A small image captioner, trained from scratch.
Data: trained on cartoon faces, 203450 training examples, 27.7 epochs.
Rows from block 3 of the image encoder of a small image captioner, named by matrix and row number. Rows with one number belong to one neuron. Each number is 128 + 32 x the weight over its row's rms, rounded and kept within 0 to 255. All counts start at 0. Numbers have three digits each.
After each neuron's rows are labels from the 100 images, of 14848, where the neuron reaches its highest value: "top examples" is what is common among them. Only what is clearly more common there than usual is listed. The data: cartoon faces.
# fc1: MLP up (encoder.blocks.3.mlp.fc1.weight, 256x64), inputs 0-63
# fc2: MLP down (encoder.blocks.3.mlp.fc2.weight, 64x256, transposed), outputs 0-63

fc1.234:154105109129122110159122131104108131061160120108208117112116106112182078115162115117114127123101146093120179102133076107118136155217111097101144131081119142129072130117106115139140129087056042
fc2.234:173110132163130114138198147130148092124112179116174131202095121161179133129091093181111083118091113093122084128207118146104161144182111111128108111141142098129079152143126114135158185191162125
top examples: yellow hair

fc1.120:162136120152136119148112122165149134105118151094173118147157098151113134105140150165124154125080090138143109093112059154151125102165179154170116160036095104111132112073112120184158112075139033
fc2.120:135090102139131137072150152103117144185130116087080172169146108143180147144167092135095077114097135110138170093158159137104153126149138148120123037159143098157166103085119121170192065119165101
top examples: white hair

fc1.42:167188140117113104153131146143147120142125134143175138170135094129150154207108105159122091133042155140112085111143148108144093112170141110116116191092149116159225103147144134081172184122127151
fc2.42:162168152166113113136171141139142124122142177112121161120156063083152098098158097102083123112123164139134154106150118124116107103128140101028145119147160154101078069140220113161130147113067102
top examples: pink hair; sunglasses; pink face

fc1.103:122096156149134060127091151107093152132184119136218100160124134135123192114118060153139122131145121123096107085169140111073169118141075130124125094132089075074144109162108110140187157139145081
fc2.103:212146115144124096119211115140133166144153156115138153103197128081156163160163120095117165161140100126094178142148082186199078131142124155110115151103125168068114140096117107164145125125133141
top examples: pink hair

fc1.164:101144082148157104145110148204110185127097142152103142135144127109126129128122126221137085159203116080134138137135133141123136194197108096122147100098118147175181155173117123147168173147107097
fc2.164:173143114122159066173107166122155199085143171131093147097109151079163140107151139073138129137149133132112089139135169118137120109145111213136116088127151085144176095082106106102163099067176095
top examples: sunglasses

fc1.27:153127124119107134077112116104105041152119115123142146125122114129144184171098171080159081088042116134135129160118107200151163146125176116159185098110081152108092139149166080148099140151117097
fc2.27:133159112103225113135052170131092137123147131090091080085159093140111117162181154103114141140124142078100131131145115156103092181183118123109090127162172167160147132116136079120084099161149088
top examples: bald

fc1.92:090127119144165124150163139111109156198103161114111098115107116104120196125111127098148179109109067101143094160180100090108135116109114120075154095125132122104131203145137118169091079202061150
fc2.92:140112131133087105154136175136187083137151112160140208135125188111146133121139177194128181140076124100105134135129085080112194086118177134173108157114135155097132133120168149084133151194121151
top examples: moustache; red hair

fc1.68:070158124171142139136143056082017112133139160113123113137120141149113134135156133151133128115159127102187156142127121107089129132153077201118100083119104126121076126120126098138213172114103102
fc2.68:063125126112123142115113094130173189143170120132143124116150161130136228123132125090168168090207129157142155091072155144125148133138086068119124145139131096099126183153110168148140100122124060
top examples: spiky hair

fc1.246:124158095109144198125084176155084095127143118127170101097152098116188164153112109198129100100145116093185168186133142068119104141195136142117199103146158085110156130149097097114131137132134123
fc2.246:140127098106088178146142162164144095132098153142112169125075112130142106131095063093147142123191088161152113138148192149080171097092159082167144075137077136108097178123126092106086064127125142
top examples: moustache; winking; smiling; face colour: grey

fc1.36:104134072123118173154122157186152175108109140099157121111140140090177170139127181174054130035132130111143162144058117086103141158160128104125111125157150091108122134129118068151112180131092134
fc2.36:100090151096148103129193097132104143125141136057172145080095104141099136120101060152146152134088083139145090202129117087149150147075126122103144122136163182120096196151105170106135118113149185
top examples: smiling; winking

fc1.12:079184154093155169109048179121114144129141133148192090055173129168163116135097131132093133108098090152131115109113122185173129143141145149126060082109152130115116129153130160064118146139173115
fc2.12:136184119136142098121159091059089159174075132123158202136140095153127070116120118134144136104131160110130110167099139155081111151128135172103155129132124102138138192041078108094183094152124099
top examples: grey face; sleepy

fc1.85:130098113155148176104092159127056092100123135225123089142079111171094142135112164157106119118146144067140113176167064137147191140122109126070133159098137084136144122095140130109132071118106140
fc2.85:142116128106107134092132154111160083099079066168154121117130111201161155131117114152138113086127069124118107098135129063071218094146158075144134119152126119153134085134173103067140154096114163
top examples: sleepy; laughing

fc1.117:075174136106201116145080172108130101141148144090102207095140124139115096137102125141153155118119104086096172064162113072164065133147142078168104118113133105119109191139096100134124090129161107
fc2.117:172094076140085076066175168127127098138150085143144109125146134161075131160101101111121153181074152174092114185118156136129082113169195142131134138132120133134099115106071127103101092099182092
top examples: teal face

fc1.83:157071111093126132144100108081091143115121139125097125103130099126155133179130101108148102112250121117103177122146135116121128118087187099164125119246136157152130116145159119114164140141129093
fc2.83:140081146149088067131171125094131105135178180147137132229151128140156192102089097181094088139100095137122110079159135095123066138121134115083151127155115109089132130100117167138152131187142138
top examples: blue hair

fc1.125:124120153150051135129185120118087093110174155128150127077095122138088143123108197107141131161132156142156099127089143141118134168075135194058156127061088130092162126072129146152114138162176153
fc2.125:100134105120122115134097150118133128136117117133163084151111193133101093129073139167107132153130115130066169110131118162139014110163111138182111126201114080149151176073110107117072151130169113
top examples: blue hair

fc1.172:151116100108131110178116131177075106114170102137222123127071140143158127170149066152206167134115121179125134113201189147119137124120120122185116133096115108154133106167132105120175130152107112
fc2.172:176121202152137087193084160132156123151092160128147171106109140146096122135171117132089134135087121125099142170118091157154065111107128128095121110126165147141092082026141092156110136069101138
top examples: pink face

fc1.178:119107143091060175108114115078105078131110177124144077174197125128145151109094130139110181123159155174128186091156143125115193162118159110143140106163108128142083122089139151100141049090120139
fc2.178:114204151130134150135132161126137111121117119119116171070138127099095140105126138169141104138180118138127058099084110217149103136173155095123139195098105118132076115158071141131155207097113157
top examples: pink face

fc1.58:135105158117133166177071139147061116136153146255108090134126076081073107134116123117097097086137133072115104142150172163090143115163148131112107190110131120117135125109153099111121098145128155
fc2.58:084086127155080177112124097102136151125093108162105155114111106198146141172120166144145132125200140114115125034132098063097176140090119101127137118107079121125135141184150154094130182138098166
top examples: curly hair

fc1.50:158118182138149121154116123113140130157216094232091127112057094112126102146136141101147120139137117130132129112187154166149153106142091147118181117121147023100135125105102134089132136126156137
fc2.50:142079164149135165038113075094105088127061107135103109113059132165130107137137062171126099136139142127138107111161140127114152115157166065122150159146166169142186104160161120109131135131170175
top examples: curly hair; long hair; blue hair

fc1.235:101166137082127100119102120176067132139177141112137140150180156146146141142104147116073083145139194116168095127136126031137131136138170110190106037136149108160128142107120090154154139140158105
fc2.235:118063111093144079065156098138105182122111111137161106105104085198099176153095132140146125216160102135186144141132114141124172146180087107141130189104134142111183133127107094122120114163120142
top examples: green face; sunglasses; laughing

fc1.81:136195125115158151150137121088144162104069175132155043094159171117135123148103151131107141110188165111131132100123184111148147087142150104149157150129136091039158164185175111124142082126121133
fc2.81:098092129199132143142103093097100150117174110135139150173115134130100119062101059096152130100198118138133153137126135184113079120141076134169107093121117152107133218084142081148168125135094108
top examples: surprised

fc1.127:079138138184126124099107170127115152057142115138089100167123120123155126137155119113120124138160047128185083094135246053129127130148117120084106162109133136152136098099140142146171147116158119
fc2.127:116099167140153110123136158189065197099117160105093167143123135126114135127151111115127099154153149132157162152084082203169114154116154167132152082149191141140075137181159103200118116107151098
top examples: pink face

fc1.217:091147102137147121150151143137098111054089166087107255065117135142168122160119165187099144155138141114135119113132118105074146151171143116113091119121134099131130198135096132110185120138118131
fc2.217:215099112126126169147144126129166086149194089129130109123091099078170155143153078124144145110104143123110114084127113053156201136173168108132144170159084146117150176115137170095138114178132138
top examples: glasses

fc1.60:171148148097097159118048063146050126086114118137169150185144105114150097156153121141128125131112179149140128115147102057041089143120177165132119158120149135156140088119144146137172140134147164
fc2.60:109135165121134152138206093107138116113112112155107158097129068077125194101195106164108150110082129106154152107134115126173116090127130109092133128151125165190176136068177190159099102089151118
top examples: sunglasses

fc1.110:204119144114087112102112092132113051078117042124147146107191115143117136133103111125081128089097158141125105134142100053132126134111174111134148068104164118131127110106141167087125187163091141
fc2.110:072089112122124140095118138196168105113087189066133097138109104160100146096129137113189134128086114115147125055102168126130130149105169135106114152197128132202163093121148206125126131128118142
top examples: sunglasses

fc1.212:130113126156175112150127135150120113066104129101139134103171077114107116157155143162140139171142156138154170036137102153160117117204108141183142083083144117140113098117120129118153137053086049
fc2.212:149071161191109144121220094052129073132151137151150102197159155118178106123089143151112106128136087102142136155192122159073147144096109090115118099163125131115104118120102145076142147113137132
top examples: white hair

fc1.237:121170123151150176162140137039129122124115102127147090128103148175133161139115177161134120111131142152144166098105138142141151032209191117105106141073152126115140138135170157194114084149131106
fc2.237:187167122090144149104125074120136167131168150121131172147169151182166116132123127088141119081169137095123137140148109207105114086205145089155171143152145077116194161096113131122178097158140127
top examples: sleepy

fc1.90:171162155097126132154143109089111124114147192121056162071127189141116155100136163033111123118140093097059136136141178145138079088109123113121086104135079144115152138153167136140099081157135127
fc2.90:114108124107037130117164097123125121127134128132118117157152147105134144155175063160177172104033097136138102086149137095120168080084135142125161188106099107135091118169103129166165153186105134
top examples: sunglasses

fc1.252:166120113131101130145104134136142091174141103145092090115104099135151125112131150148132143127134131164157095093112000094113123125128116000130123159150163126169168131135098139108094144133109145
fc2.252:045119118155168123146103106129080135117142101115093128121114111075067176089079147086104095151156071130121141113070154185149126146067084173134133130164106097089088174141146102130104120160127093
top examples: orange hair

fc1.220:026168127100154138141076091112049170147143151149104124106086136124121114173138135116144135158117072165134137133109123134065126109115118179139120065133114150122113117119138085161226113126128106
fc2.220:147052086139147097127139154090120130076161126163106099118063160128125211138143108120100149157161149183153149104073132067114113158123125073072137146186104121166141137139110113150110150137078096
top examples: spiky hair

fc1.132:084108086142175124108190131114115093123088187078097136091163129148150111163131160101133124141150132132105104060092198179156170160107119087099216132159155177141095133089132107134131136149123120
fc2.132:142148165140103155106150105089093148148103137146159104101112134106150121104142139171113100135101133161107152093176103205160011084150164101103153173086065140128127123118162146146117167110180099
top examples: sunglasses; a bun

fc1.150:178112116148138101174080133159102071120119184129131076197124133111180136117137167076096092167125101138069132151144129163114109179154104112210090149122130164132059102123143127127096167146112116
fc2.150:130088124136112092084216128084099081162171095129084117099132163085151115150124136188116140198147087128157170082157089113128106159157144119135150148144132158128125126185103152085084105105174172
top examples: sunglasses

fc1.109:093130103084152147154128173173133119171140189141070108059070169164087109125090113113104111122104065068123150138157102138167158083135126099106098106065138108095137162106139135121090085093113151
fc2.109:136146159114192126101137146121214175125132125127108171173073165131090144105113113128185141132094105097135125099149112098128156072128146153144182121201173173160103172120177179137118119092108161
top examples: glasses; winking; sleepy

fc1.177:143139141165111172054105134134081130165130148126147132091137099143138103141096240168117128085123112110156100180090093098089117090182157128106074134130153150145150155162148095146126083169128082
fc2.177:128134156136091104053145151098167085130145062145144173128159120170146136160165064114146186099065144135113116158168115078121168098145195074095127154125182121155141111150136160106105156119145149
top examples: sleepy

fc1.119:137110146116103141147039144152110133144139125115127101127104129137097067103066124135069133169145043139085085087104131097032133135111152136153121182138143155113137113097138177124096171147112162
fc2.119:094096136189116127144151162102084104107125120135091055137103105095106104103118121101184146160111104151147176159147071147185089157131097144083099134115106128054158153215121131107154130130103085
top examples: white hair

fc1.179:101093168116076155149171186184146141124133165146119139142098130071135111114121129136138158156125162131096125103104219063130152144128121133140122174146079135131141157111237159091125170149151103
fc2.179:109117157112122112141080196106135118076167110135092102110098079093125187153153123191114120183054173102098125165087117083143156140116130126105124097143134121114122115085124156154073086141073071
top examples: glasses

fc1.192:184118121115117110136131152108173096148118090125115105110148134140152146139152128130011127145115125155056118141122138126147114136157160255128153108161121131133132141128120149144081162130125128
fc2.192:060108100126160120180129141132138155127166140106117112138091137147110176096091154136146120179169113120132159136088110177161131173161086012171109156136113135101117140199141133176136144146101087
top examples: orange hair; pointed hat